A small CTC audio transcriber, trained from scratch.
Model: arch conformer, norm rmsnorm, num experts 16, layers 14, width 160.
Training: adamw at rate 0.0024, 6500 steps.
Data: trained on Morse code for random letters and digits, with fading, noise and interfering tones, 16.0 epochs.
Rows from block 3, named by matrix and row number. Each number is 500 + 50 x the weight over its row's rms, rounded and kept within 0 to 999. All counts start at 0. Numbers have three digits each. After the name is the row's rms in percent of the matrix's.
# k: attention key (model.blocks.3.attn.k.weight, 160x160), inputs 0-159
k.56 082:485602494448483517426505496552515467401479473525532466511463523492503512589553530504550487522495457473472563527544567496413487515480508387531601471514431532587411523498434496428478488488550418614643614551486518524511533522494499540515633489524479470556489448485479500469473592563506435446446462473466536494489519476514425460401438409428416558416585441573492431508509572548545530432462484525528447519521541593536581512462530452494475440512525527489509438453523540486587525457471561
k.57 102:577487574449498545467514426493370509505507474477518501475439529506535494514518462507454540467521556531489457419569451486445511527495590496577458483561433483524579549472480399518372554444436543503430460436496578497510462478508502459515524506588524474522523483561525424348491454433467573510449524582455476432459529502585563565564420483565484574535490431517469549434464538565556519528409516504444533578559611490519429499493437412495461475605526499483497448421461437486506467511545443
k.58 086:482510501453382440538530561456517546495521531525463520576513401524484500402472496537510507416474462485537400459546603473494439474466538591481579565433454516561554483437481531490492425525524491469487567523549525412565485492508496478580599392591479505466490552519427548596551467514511466529595540508545406451495487535443535552451475457451473575440519513470516395543539529465479608447520576516579491438512537502520513477483499532576366476489562472558425564555448482521514531533439575
k.59 115:550526522496444495465467508529494505436545577486536437479423603512518453575621451533405488486499386435433498433521508557409468515578530443563560499547536492517524499487546466476424486497448458499504511515540547465516559523597424475527566557538541491531565485457526420508542524430535556540525519535407476497498538547539436550577448566585487446501532433490526496456469470494572482441478537541520533528531514491393429587537437502582478508448588452596515470422450508409580618536574445
k.60 090:410482462558477409517560490491467564500424511505449516556474532501476485532485441389540556410438501481532513474472487434435507547452464479473469415576590510504496603584418522520574483558515599417551478508509501511510475434378485441514583511481506479458591449482443555560507567560470581502489410533565500454466527501550439451497572447462521421511549459501511514358465438541501476505484445473389528460487457530546505421441555486478563517543439512518507546523573554572477505438598553
k.61 103:368518493469515528503460525462478528565558438490425486482548438439432567461431516501507429495480491499549521499376446450605452450526479541465495549486487390512438448463468489509577494513557528459453529464504488470430454502518519563417462461573489476461498540480417595520475498566487454563542456407600582530538417502410507523410551486483463483531502520487497414531456439488492550498538499529480566524492428516641574503488594619520527547537434432432477541455513585565519499426462543
k.62 108:591485526499442456471505478512560506479545516547534467438417533519563471564537390502476474556561486501508483502518534531360456533552537421506491419535467552481569639484572468528433610507451528540502423464527581599459556462510390469554525536568495533499533416510582457471516477423498526429424506568429520514460468572573497531538474493522448516477547527558510520448459529560484506478489491561526512500605576450414418536564456428519502396567528525491487546393514467437504535567512480
k.63 092:442509453571549513477536537480623531555426510507480435512500462500490475454432637465575535547461494434493480487483426446501499532520471501516506538441562487485382367473464513472498422502498540484532539554467388551469586548344606585500502543469481536512476564457477504590471491516462508540529430533579537514522487430490501482532513423502548390543472490554488489493480462472521518542511474504513512537430476590532610489475593588500571513423404516435450515440540515591476535443518488
k.64 103:451430481473499477456416541442482600517550422490451544528592520447403587532475533461499396477414413486569546482479450481458452509511458406460591441417518554432506527517441569496485455538551601446527574523538458467575516494502498502419507501492440424525510422422449514503446507479504437548431475459521486494592525469467508536383506523528502525611435505523520418569439475470495470511524492474504508458376507553531539493468493589519587541421458453375503494522447567505477484446475471
k.65 085:538525537465538468494499548441391520496535630446600472465546453515518505471450611564512521603504415582416523423494588533438536565559501466554441510488522503492509491491548449533469589489399469579465504494598423485413498558534578481503531460506478579547539566504574544487596488461485583462418535552561560490538597519586509420560503509498449467394503495423412513502501532511445506573486510486483536526528438475489497564537505475501471460466570539641551473483516508496517482461501502
k.66 087:470502448418454438528505506443545548386499518491498550536497491530529438421445399509402497405455458477527430545547527588462537416545579487587476554485491469525602518460502528483502461479442542451515472438463548485450473497524446516451444418526446545473530610511599441454496399474533492467517419473534374570565486534480571567482464514457508464467574556421523487559437501481497526509413542401540531548407535613530460511485469523527507414439431563510522498523488543441469462523467567
k.67 095:479501578503520448554515493451524421495425582421564454469530449574480560474516503522430589554563414580467442430536656587458458527411467393562510453524583523511534529532518441397466578500416503488516478484506442468591503444454467536550614439493498554491558399503578434519498448451515443494466488545533474568524510502528575487495449451492535438504512468433485449584451438502496448444454502485476605566579541528431445517530479532502451553487529491501527477528492475440504403518489496
k.68 089:515521444418477426598528445529515638594494490441486433461434480420417444455473494483474467533494530551494526514528548570505517467502571593541433460552508462518503439539405480445501468531501481542460492471484475521541532567567450540507410557538462470426436624537558481483562548488512470491633468558427472507421567489464485500553551511417602546603556515517423520521453538488502545509416509509555543496503479499457523516570582403544535407480482561565489605494534468508479467562528534
k.69 116:549536593528531485456493444557555544491555568514549484433527438571543508436528472456479518522453480486507409555549554501471459453476590494457469562498535511410564509474568377437447533440402440492472441442530587434500427477572478416599511470583489495483398572556599444402501442417481525572534504534476487531481459524531540570521498459447535530574519514517469497465473472553489482446454492472470489554519495466460488538558524486515470382568503497464481467480426430524484541653590443
k.70 085:483500474438613499571492510595513452582551540549451418488569488598496311519518543510519518484455477483426515446471491461606516546497518456486413471506493555516493536477508520505437512525485520499523432542490444557546450604515482519503499524533490589471549457569519511565404463558542540461483467451526521472521551506479608472504550511559482607535517533442556561543576516393556516488541508485517590568483507572473471523473529569529542562462461584570502517428656480512469467469434558
k.71 081:487496470461570528512505536620491484561564500431500562538529485482507514592452550503538496463562498493435536505453545567399404512537588440512462455530493523584416513446489597509528496474411561507506551430554610501444490520496499513432502469489522485544592552472457470571476539461548478421527497533623551516475495478432538549464500531507504520567594481440403586478575559457458436472445621447475553465554531507533487559413508566531536424392466450478512533442415568477546521497451463
k.72 079:498471498499479482532420553544514570492499459413525574513488444524499479493394504495404454451506537498533416464467486533509542514475505454401452502523518448450519657499454562534475475466462616557541549503503482457498511456510449484537373463521477414537497499489488436465373390409387461527534540504467525579450570505484509547586450454419484519518495556430506510535401419499393501456430587492503512415538465522447429454497540480536532459440495416524506501527534510413481533547551565
k.73 110:574485528590487499500579416529524481524463543513580523530414497507532537547522426549516553575605497549461544419534527460475402485446421545552403508621534489508496398503513568485448574482424426514479460425513582591474481559540523516570512480585584545527455464560521479526489571473513558494530581535456546455465438400558612445588477628563514475497581496504507521479579433468547563495515577542500499461519456466470488508521485521541475469535561504568521519451548479500538511467574463
k.74 087:531493435621503507501484492496483561543568485565457488553542483418568481539463558491457432511477455513462462517569401475509535562574479465485516523523537525494468510512576528627586529558439399624577538524448478460581501512548541464472538543431502465523440437438514534611519583561487528471538477450557497437565513444569516497538493431529502527475430473498509502424517526505490450491506441561581442465513481584626487448506596497459594543509440483480470491564567479608535583420518443
k.75 102:513492530536513615447557485527461458443482616541570468497460547526563465457541508550549635551500523522419461422536521600495473534517442560538426506534525536519442468520543421537448562501423504470476419482481529534421474558495471465649577530505596572509480488548541444442562539513489524449472536513564519487463495472521490481451453500560547483521553482544520572445567552564571451513501493561494486583541526428515426536628456437510402409546538413493528479446523493510592484519575516
k.76 085:480483509585474492530428526487543502431487514474529502440550511516459511498524517612465592451566515554544445535491488393554510475443511424508494485523519585456463475628447463509494523516469526504518506538552482492549404469464579579436456546540494596517504533473455488546418461609490511476480506401504417552601502517480503440478588553527446484581524455484572430456465492515581396512494465466514580492504456455543576491513622541541589507566536535443480418521525582538424392436525568
k.77 079:449515559481559509485562483553508521516443577548479374489558494467574459467490410535473518522532526494516551557531572606630546553538466507572562464475500486420521527552497436547555481603508500447572563502523457437477532586596503477456437478419556520480469504446533551497511389523573416601427504494454534523572409459521471530545537429437517518439565518535498494474579542487550560470536506519497500505533526542507549501483449531586465441503450563412493554646520469533594447509507492
k.78 105:568479512550503598531527468563477488444512575535569434528511601520500477508573478495545518591489535456461549526598553451554509581472450486448504464531513520528476435564478480521534514462486514512462537555497491590435477523477611468530490545532506442486452426530511541450511584524564472600450489465507547461415515492590492419441574499569496522425485472478466587503558526561578494504514487618544428462566504368568597577554566469549508531494544619492486488484574468567495529533571397
k.79 110:528570454444556530492494516435538563557482448452457587537499502546489546535474508464410455509525499510578411498487526509404544415597517502450521552515429506405513527484462567483435411511484506469464514453555509440563503480524416530443527426457455426487569589588480482455470452428487545452627494566396471551564448621459422509438440526465401550524459483511407493486522427520447490455482461477454546472541582611458519476478451494417481534527512478548527495528493505387489494474429493
k.80 099:490461450540461529492554490479464472540507475489482526398445548449492385463540381546515536529532565454489525594543541504484423542525525599541515516510527482518537561527615467469503507472509462442549470486491591482402489533539476448494416559462477499513424468547515494546470571567554501511473446492440541617487539483527521523608422533435548533541561448551587557470438505502568548477462464556589492522547539466459506581471510486539557411549437534419560621414561535582527486615534493
k.81 092:477540475467502596542466474458460582480494468515410530443374471515484493568492440431445492492477527421463438514483630521515507602528498546523481463438451496469568463522526473487490516479513529471412457568479523491532566484590494421573419530533559452541481524580564506531549498449600630502492460505362495548513476531522521530507415451570512534505412484585459514539502447476469566506505574477535427468559482478479483573498484531464551557547556497529497523612455438486489439655460553
k.82 090:481491482541470517517481442447439522482477471511529449500475474487531521498486501468459443459548559343435492531457432387519469639649485365493516476502451442480563441530568573504473476544604404486469433499425462412457598486483462510519546549539521503479430473536477522502478573571482543451454499467544655482516553523494569540451520478479524546429568502515501522428495524413488541490526507529567499413515549464491555583512526525547462429485504518465456485521544505611447450574537498
k.83 094:449488542503430532520558524529571405453517488572575435454616456562497509481524531542497554551567536416423551420484540500509588561537505503474489439499486534459437632500515509572499548550502495488491564494491437478465467556481461481537489419561398461431602424467521555516515485512542500533497490474496552444578510509434468471533478457553592420440463481559520559567379478528544518588536405558451494568532439479508505549476494524608438523484549619468562547466544535582519546533457473
k.84 102:432525537467482632443515473497453542504521543544545449455535540503521408433558479496527521563519539496535376557581505502462539491534552499507456488460474513500560499445581447447423505465415495473465468451483598402517560498536469395495500507527500597523476505582525420470560476449563442530463521569496471555371464529476564523536461559544520464507520396485475617473512479540496573433423598476489506516512540352468408528574428470507460412499516438541433504548456489478545534502541485
k.85 148:480507505461429523511475523470514554476517560515487580444427459542520560486519381523407547492571442503577380469530497548425513451483473542531469510435503501397602531450536445463391514429448514410518504439496549471458519433439452438484499461546461577477537541553512363442552440406550441492487489562550430558444528595540526618529455522468498520532528486544542440495530473487480497431473464496461558518520598465445411483540425507556459490470545520432562458521453510380525534515504476
k.86 092:594485531483422593512468528486495538480539505540480547442497494540518499524540409531427519532506498605544482468474513557510458460507598496516376468474432440469627542396459445453465546417454518431535426459617497480456491439512491509444540458475441502480527519463535454475501469395623517489444544544441424526475532588496530585496438457487553518521546517562479521480569426562487443415449530459548562537535582450459489534548457496520383430553458549509536504483429424419458490525531535
k.87 078:527472512467553439452610530551585470533551517423452534511557490549499471537471491489545529495536514557534451520566475520480390464542533446562599550592478523458619490470524490494553564525484567450473604554475490359451482529441421544428479498542426533502495534482504457474621499499466515510481467515500491484437424522563464510453457469485447479457503601514664515501525402382524533541489557544471523550525484542450516472446385524485542539538451532638506483467436541458484465503481511
k.88 086:548449564473499514435578452532541463552461518493475562407470543522472502520489472514491458584469462543478509486520457536600465507481562536409503527495548582505511448530537389526508551452440389557516490590460546501496504544468534495440499616456545534405563374534529501547504456619468537554571492451526561460460530524557550493495518452530468512522465449400497558623502548540550520526450448492409427572553508507474567448565536492462516509530556516503428627440489561423399494488509561
k.89 080:571485576493509572484566405545408560483502406521514461536485526517505522429518486524604484409516524443469465625447469569448535463491536540480548432527559605529525436532510514432474480622497501557463615444417453524592496497525479488529555523461445501491479441491529543457440458494529511463442556511497569569527444434543443503522436511510460480482497563564486500451503553526489533490486549627462529499540548455540534561460555468507391604506481551590521375460592468489478579540519466
k.90 090:582511457532515375496392464444484511538506484512520641516477489434456545544403501479500424433432492374483487525487466473437592439487514434464563523451465508485548551471487605516464483535531510431536487450582537509536563480466399554492491542463478446448616520462441497509464373477434519445482500461549482500471524599442478491455420464565449557503475537388437462553441476556435534517484471399461546510484547488433496467466474524443471518458502412534489476562477529409446500444471542
k.91 096:562564597562484565450545484598425437491516521524538411441448521531629437536557449484475514544484433508490524452549506515500432471542523514497499461541541524545542463580597495560458561464478429552499460535429503500457592494587561473544580528434590559545460465511550516429553554483551601533559497471508562412470452456577521487545543567518526479478545451583452567453526546549628466488500490521552441476507487370547507536531464428559548521481558601536473423529490460508499527537528503
k.92 098:433490455460508463517350535475540510521441561480496539541571487423463504509585554549628428580523523557521513481467494476481573490541459542539510466508526478511478507566475506567599541590525598567565551534459514559474539514442575520482410516420514497480588476537491645566440501553499534405425445445506485522581538489456492547473610478497429515478506517461563494493498511489520475472482312470488573456540496536575500464439588546501517511498517478530511518521447564572465467496490565
k.93 112:410503488422546453546424549476573475522474466505429530557571481452429533519461553525550478408476501508497460479491418473534520501478549389382595496437473455482425496446400530518457473479532595438506611417540538479523503459452478499386438465500449488497551579429500554525454395493449409502458463515486428518528525539451548456551500484469457509570471512419581507579466474440443433541505483463525552484390469508527604423433550546488603515446470474495471530565462501514484511454442520
k.94 094:445423419554529387457449540480484501468518440470485537506530488459421601462463542427486521452531481571452508485432450491473538551467582558491594516489454457431407601560463519533530473591545505487544553519525556524489520499490508548563519616572493476540458599502468606528401513503489481460396462451489545500498513474447464466461520469430470501452482494455574505555494487436534433519568442477520528473517447474494493383425618525520482511540389420468509516597480483601501511408493567
k.95 109:585477527519470543505543513603542441467509565507569448440460620551548406438593522505501550468527500566444541440535494497513510525477403542481458468505472585596522469598534483525525469508465489547411450438377521538486506556590491505492497491552537517559445513589501438473582508476502486505555572456498520426479461541585491584542591481611504460473543489555503519465476596513592456478528566570556425537598500500445529569571486431559424468552467497515510498423522496512582528551513465
k.96 085:481475581508450454504521579588538459490469543533547531492522477474488533510554566476529581490480574508467506402550511450554443426430444468487516506547449526525471385553494455494482526511432482504469489451419443571502421454473629519478619412457551537491533547545499548546531449483534572529467511503487533502576525533545573370549563502465459415525516527485477529504527482511496536542479608541425490434405341420484639529493536484519463516532488487548522397546483470465516419518440498
k.97 081:498534412489517532564488405498526435522567547632578434474443481469528588411537506571508543551484510519469465464419541445539517499523479540514395533519500512492489480451546553484464475559523471434552386517433587439464598508458486497512477425492518533512460447610488459496562512410516354486612540487537540432488505508507551496488556539554605526481470456490483485482463492499467460544385510493465553464540511478436576568581507462491455516425517553453529416599532513428400484491478471
k.98 085:576571482460548524499508533453526492577491475457512519568527464409477426629523591461503479462433520390582457503488509446510547469567498460423552507559444450470510570440446461517469513449500496482331560472496539494530461471544449532456419519494435559379416496439530477467491464496523528533523483451378484538480469578546617454458517488502547510473434502526433511588543476401488512485543472565547488485496426550497521502410485538430527580482483421495408453588480547501481474476451556
k.99 105:518451518500551386377550465538512412568535596521577545516511503530562519531534510485504580470555504615507571427554499466507474525470435467529481417489459489499453478497447556512573502546525472526515590518528485550467438444393539442543528431439486505487599476528512596586412527587433413477465519524533526419489628490554533455450583551551520426454491545502486500498515505488541490511612420537448481498511469452572493445430527605460526549485474538470609532462529562515523553485502478
k.100 092:545528498479555529532506450562477572511463536547503448491431490411566440569501476489442505516500428484395477473461583519483484491509566576559495508482519524491443541414470573537523444369452422415480508464562461502522522413504435498556560537488570495525488435537499458468524613535472488538475494510467440491431545405466589546525479510490485456509511503419365548619482473513570557503413478474531529407483559427465514531555500546521493502578488476609528541481569423550521490606613451
k.101 107:385518452494514508511414507472593468473492507543389586435526425480512547409519499547416492500438506529549475499444481536575542432413456633500474520464420485434518497513520501516422495517544565483491471373503510486438549437389463434420556439413463599475547562484489517483438506469527401504511500477529422593475582465462579517465487399525482456569504467507559464523503455507503530530511465474494573502502493540463429470495500537437527517508494541456496504521499477459451371425384552
k.102 091:585548584465533480505528458588513526482564475513502543518478553526458542509502479488456488483555473489486535477537531589477465490410525530511402506597473598528505480516452507512464507485497456403513455539425543481468456512410454540519560497423456437546379473517532479419543471422516498507523427511406603493510502476406400485530535473479445418408438635514544525434531449432440463488408558459544513460516489488415541482515474519523543574424403508525610481382542512540526482431549539
k.103 078:456478455548479545546492470502498473552479541542490455521556433608472624330515469450493579528442498543548572529516415461532465505502498495530521514524462450499507392533494476501522442445507582441597477563421549540521478486442481547467564551433502531595403498522576583490416490502584443478456521517473475567545350457486525554474469511539523439463479449578508606460496626471494504484445488516558426461523445498541493488427526463450468538463522512619477448477478496512547528555489552
k.104 080:462532487419416426510495427412613525555512502539409506502409543508468476508486574445452502493479464539557550533553449556590410501457549611468550542422502539543474569548475493501592547474508405570462551478538552533558481594453557482498593463485539456417619517426492506529488512473467456435438460521521450556477581446487513579434594474533492559492527482484470435514486484408461531557572544439442565525472498568532442455461526547471523508540498489581545549454513536549581451435525529
k.105 116:502504498477557473473516495434457532545461454461510489438504479485493544502483463552436478480517458467546442513573493558490535422505616499522551585594486479488531545370491524430421428573450519434504517430567565408532451462547454500492456457466453483497534606533513455475450356412493607521593435552441490508453448564505486571483431411464602547551484486484425555484511477495455509504461531437567557420441527609450463491478515535578525425472501466531469504559428541463507424558463538
k.106 119:520529536515381540453541405506487489451563576587523484474436555580553473560556395534449537480559461552458507389481621548446429579518466546559428439504435516459596561536593455452510529446429437511523471457530505470461510571483507444510529454510557525539504459518582509391517539445568488471422522523464480452461503553558533518506474491515496532462550445543481473404486514527582489479477558556507448481527571456478483523654449485581399465514477480495495459491430443482560471533571504
k.107 113:452497523564486475506516471538529511487486520499481464577613458437485553461526548537592550458484577591497649406560527468485524520452418500491475528496600480555402511598518576601599510523478485515556566474516459574518530473431607553501530531523515509467543487443553520542463500564497445486437506371534498483582473445520543453467593488491414431475512539501568466527536549475421448552570458500440527487516407473571560429437592533444554531484459519554549534525491531575463492468525493
k.108 161:463492529539447515468462417572479469469530563556576475487475542584589487481596423558474564524585503570484521425555533549482493530493476534598416429526515591538505546516580442517508536477440462472466403464472454492434509526443470432533585490543544546570517496560560434460549529446596475444444526480524507452492476494542561509513547541596462467410579501587514495476499501561534498460523552529463504526553525400472466538582452429586387490539603505506528455529562429472584572491570471
k.109 161:506495568517477501404522446585489477460516602581548511480460530564553485469578471569541549546550518521443597435575527505467498568495437501541446444558511559570506506554562494511564512499423431538554465461447457534467495563432521467559596499560516530572503434534571513487540553535577443473458549480537543408503526487581557469511492543564466392401577514552528518444509532587555450488532518522446419504589453447507443525531541483527413479551579499532510490510584438550559525476619420
k.110 135:542459506567462525477539480609536446481515492563554424468548536517596431458545510525561496539452550527405536430584557493547468608490410452516495433521539515602490468567504496535526538474456486552513465569355389580449488526471565493575530475527537511512506398573503540554496536566568519502469582410550573452545516477569502414487511495558447427433555492590576537491543515508550503483536503558555472508525437516551483567535580520484455515581495533527504558501557505544555600479498446
k.111 161:535528428440572507577500563453507498544428429464390555537490501441451521490407526465457438407464518420549472568454439508514484425526600498413543530521440420420478491458453571489478461499564527498474527489571520465562455420577454480464394538447492486431456533435461516532452435517454560531575501487445463572473457568429519521504462425431543551563472518487477480539464486451418601509479445454543521473411445586460552392473479519467595515450420507449497517512419515489463467513465558
k.112 090:517468426573558557431499508532409618469460523559574430583514544563492395576436528516492437537349550449439506523453479432459490497506562438476578517442564460588450494559498497629520537450519487471542492564415467507490510591524491580601453546569455495528471497580542506503480481475527554555462513478509502462487472489493423441454450518490477432477559571553532482509512550467634535477499543421478547517442470475534519518472488504553540501481487414502472602562562543537500533516568425
k.113 088:648457466502505527438476464514480488538601471465519424551534489505531545490521393534501420474412572479545552530428426488604561419554471439452464392550582506416466477495490536444508474505525509476519535528453527483425489487559468495400531518454512451353510464502533490589489425494600440583516459446422545458516531510517397549498477467503555381452475581583465544464575546433418496571479484426529509514483501470542495450490478507489525565481494498436575537499496518489463473567547482
k.114 088:388516463379435552540430397457450499516513532490501634515504519475475463522352455425485407458527438426506483571449557516466480456466512542422524504414449449494483493505479437510519483522496542506429580509494566367452476509588459416430490468495524518479504555481477502550577478509512542471578448480535526561509417468503506581462567443386534480498441546470501398532501477459499517488526454461504508509410542552434532586448494573500423485520568422479532509487456512516416533526474576
k.115 096:426492408450561512578505550469588555469476482508506497458490432524542511402570581609531528523544490606467452498465501456532505552422496480430496598503433577457536558502477571388478443544477525497507511475492490444521534577396428473437487503547501471513538570464420556533443500535473448462491465543605415515521470527504501444412548460447510491561483446453579558582486537409470508618562443443530562520510507458490479469414524449447547509475455583586533434541440484435518462451518509
k.116 090:574478564451571502501567481518427485520488479441498431562505520400492454540468523426466453478488505525434514500493435468504453499392609602465509506530459487562445411516491525547538455562487486511435486556474443586496489531440526592501418536529558437514442497457521455543478536557432565468476531452550511550452556494497527453471503540495534513467512477427394467587459489556515585491589423493578469414496462498482515551501506445332429452508439437473438608452488538489510553458579389
k.117 113:484520542522465525448511467529534445455482497526522489509476456511536473501538484560480574555577574561477534411563596509479531514467400466514464460546511566504492517514561453429509570399475457516528434514497521547435551456483474370591583517662438530442536516569560440474536488514562448475448532498457475492430533553577522528569454544524422463458549448481559490399500559618493536441564522573505564583537559396467475553580503481544432427540544499456534488482497487512538565513467403
k.118 092:491411520457502500499577510487446559536417506476556459565483457480485444547479556397528482543559443516535487445503504385505533548532506539525425456487520406507398439555484560448580454614484429527461496510454463509516555513485561549540470518444575570537393450495499593467470566509484508526482469429474494576585454451600416425519541636503581539568561516429442478505472568504456580505517428472487457411531460416480548479470500491517499451454444471453524449530554480525531525384498522
k.119 100:615435496545529653535592560521420476561495509499466415534439612558465437655491536437502466488454500385538522558539498478429442517504606499535586485538457508484453521457509512598524453502527515564429474527490548471612484567535479496508467505474537418489527516522534460534511516589456598517527512519484520561449444580525498453575455537534551581512429511486450507551480473540465525431488514534572485428455488534444534483590480472562495490431590508545437494478451560550518533532537499
k.120 097:591545500492400499487544451444415564478475553574570547471526489558607459516483404576531508489458498518447502527503482501414528489523490526579363523508501606531578480479537454448460474440418435538485518492608589453579583538507463439524466454536563576455446539524613474421504490511543452541489602458469498447547459508592575479557467494578564480475554515597520503356433501557479529450513497524514537494538538551477478563603444494492488517475514527523444522455503512544551519495508519
k.121 092:439437557527495535495477528510543521473511548539505479512603497512434597432541521628551533460539569580493530448531379552556557549433463460486492543499621497514491466508471438554612505436498527546590514491510503548499526473444575497528565464497460553497501576468503536553465579535479404510478464423570512528540424398487561442574593487489437528534421473470585456535502420523515549625513477504417534474496437540544519460488530483577512552474551566524478492592519503583530482413532450
k.122 103:597528520519527510504580492566517525463500577554633484469475522530478452594549480448518542595625544481483530542541570528440501551503564469488429421487477532490482543461455458511407508496456456526548433522456463507502414446531506486533445552489460470470415363453578414441518444446543510511514560506498523518413443484527490445553418514558474490496531521590449475545523536567549514393563492488557493501548601434481433511528458427578446583517549518541501448431529441472460552560589447
k.123 084:409484506440472511453433470539525510495500480521543575551597489545546590425497579447477512436488525481491484541485513469555497516501431458444544523483488489529484481470440497541497508540595613493468601443538566542574505474465526480485438478432513551498638541467399530557388506530500450449498489449530537443553548475447593456520561567470531454503437438472480492498472475457572538514452398507439483496452437623512513428461514594434513568432374471552442545546440544592443444509509531
k.124 098:584536526505427460494485453502475474535495537547494435490413490549502406565578490524449493554457384506485417477529573500405455512603521522612435505502469521553541515537508411492407546476407488511496459512484566466524524490510485425586484484513529500496434476602559464435558530419512508476487592570487566433435482505548431536552425569555542496482556534532447484483453457532575464474465581537492498523455600439426426491582393423548428543515592431514518483487465491485549543524540435
k.125 185:490511431497552526541484558455468532540486399434373536506508504425381514484421539445507399502467542439539499629432443495506479427473540510435599593500450398496509518484432562461470444521587524526465551459495481478585527476495532531414403506450427456450493490469422509518489430506441514525529449472465480549489487553428468487480514439454545538545426487486442465582470452456478576545492480481512494460398540544505530440429485533440581539463441515490476525460452585530387447505452590
k.126 102:531488511455536489507465527451453532497446465435525537493420524412433502501445511487440417420474491470532441525459436548436511540568614510496581526546433502504556505385529527483415495497498537481431453453594563479538527408610408527472445584450533429487527558509470489463538466489441680487563485569455441508458471557513432515514441454391563572486493551476404583539459456444421535470488493539573449498501533509468495480534470528489478508511475481506464559465414534430554462584445496
k.127 113:536490450497555588550489571474459469528518436455493547544536527443418511512463574437553370465530561514582482602466419504532495484455530486437541540485480475461506500543395530496540501504554477550444555452470536480571451501576512503496393486445501423477503558473432512569418520538442537475598418502526502546517540488465486465529536526442523523598480537460463489584456500425544507592536455512553484512487503503555595381423586495505578561482516550530461567481458601538396470456379539
k.128 119:399559372470511457575460574509482542466441448552427542538577505427432575489422519430501518455503514494529526491492424507482506448496501432497463592460445439469501538469419540488575428514522545516507547474488510443548497477515469562519450531479400483491516573455342476454447491524445546490494447513463435546544483529512457571548445386351473529588510491484519485496430443475438504544488478470521494509428510559527533429435478584474623501457432484463484503473448493432383453518494545
k.129 125:465472447462560534571474564473615515542460420463482558474508512496409557517481509469504466446443458459617516535372431451491578438509539555454501531429463408407544503579411476493456397483565619495461571461483494500486580535449514528446496487494463508471462525471500442508502474528505494505475444529514479595483582518407480554468465460421491527570503482525481492525434429489454432528538542506407513415432503570470468385459453552484560580459451560486496474482556542465407421462464546
k.130 095:402513567451487613530498456413538524485455448531414502466536561452440534509511491469497497467411402476539474585400532475535531508425571503589446559507576390481577510474488481462501533426498497472547534521493641522410529462458401554455436495496436594536433504458441390521495401551460486510565441479470490596497472526440523537460511476483526507568472453507587530552511382447486480508498462492524535521435545529457415470489406543517526494446416522444473491527494499462507507491449577
k.131 105:574542527531511514519468506521445503440510464533463493467422489590537461505472404469469467439504394462500505491556445557482467448494596492588546497496526469484588526438490528494436442441417505441406396439470554496516462508546445444524487473536483473454467495543523387445491489425535557492573471537420473494385402593506472585535491530469549451564520528542351516537512481526551476459478458455496518515511536523406507537595387495587489500514587526538451533409546482436557501580569524
k.132 099:506542588567486412394533452498492458513607570581538545486481524461531555495502476527481553517471445549518507394507556519461488534497518520627468465518510525457579442482539489445417519462492503488516516477562573514483509451512470428560563520535579520466461561587642473411562476422581441467498572515431467409530495523521461569558473552484533465469542541555458477424587448609466481488443522541482497528567530453435473597528521374553457503524542480531505445508521428480492484462572410
k.133 138:486516481577548512511458543446499486500453482467503478506528473493482525524439586443531441464395496446506514545434503456466530495527504473423578501486471554476389474548460560598545475582562521538506514516543478462556524559482580574441445542482503380496537485387458571600456592558460553543527502399571465506535526480518534455501531477475456527518402575413499472543548497418461516558517447548484479539440366544567549449450568589373536464528514458522465500495506537575382507508449523
k.134 091:514546528459582465517515437455446551600516540483539451549497416503473533463489496524590558491517602582500488551518599462511455455575516484532453415496570527425416461439492502412483461452556450424586505464517442517519572488492558477552565596436529517373553579536473484511494511478493431549492601541426511475527461508631570592499493443390536494491532565590531473513492471571528481501450567471587476539501538412478517540549507407472505572496495533551565479483470523504527461478545436
k.135 108:462543511473502565453471536519558572510533531600542487448448477516506500470535419592425508515525490439476454527509535551569494492558427523559477502466485483501583601453574485430459496496450460482519491409495578483462485452474458490489522459541480539522470565488512424476494407450583441527487507643536510526440472527551424495541452495462593403514494450512582515449458405567474519568449513437497468533494550535410446477581377466560483516572488513486525431556417476348533546598525552
k.136 092:560611446506425531472533413523432423493561530576510519513449483557540433525454517489424455499605492467495487363502626531441424489529426567503502509504498550553516503457545473492437486557407458498450519445462475542463520493545514483536518497578543479484433499549528486457471419427510531475493598523446530464426446468581508565516561456596502600496547446503393518469497447489600577400502556548582490510531512440464450515538397455531433506562546444504523443558470466468553505565493475
k.137 075:524462538449506485472398464447536448434474539558455541458445553567458586525516437519484492481453536591442618475512615537564463563488502519568511482495533541535462509547549565555470513569462449485524512585489467489492492538394514465480483583509434484444594515439451618463453447467478408447400511483544621471518500482429423459468506564469499476461466512464522533506489479496480596460520503516426483557483547549462525407537512427445503524483561522563684481528467530496487424422494507
k.138 093:571525491513543513466538489518508451584567527578509563452478508484471417563534413463504349552458514496482570539563481526515442494545518455487498434578447537564558539516527508403481429522498427505479471455497490532536472583522554495410485527516443563471488450482481480489500503526484541485552533514439633454461463446518504419593444524542658549528535535580567478516565559541514473559526501529557453562594505467544440497566516437553441470516484573437418580416594449527546526564472447
k.139 082:434457603505501460485495417508524473461426609495468520450569495505514575403512503438568583561429463567462494454516578499543553437551524524503435488455562539587498546461483451443475447567416497554543570403489430453517461462477438446648450466522445496465518574466468479543519497467507503555489562495621466414582564551492435498539439487445506533518477456542535510520493427532431477510480473396541519468481427487533469489556467555493485460483476447606435479491474476487466494584364499
k.140 091:612532489471482507438505494521504575510517518497528501447442532585562423516521484546510444556505526554503505504529460515513453462467417594561504450510448589488526577534527538481435527533512498533500511494416462606426550541622473465554488542629535516443388532578346477517562555492549582507518504479453563448460487474566483584566466463638647519528506512551503513418528519544494483498492467592525475509541530494552424544547438533508497537519441542477432571450528509531492455515563521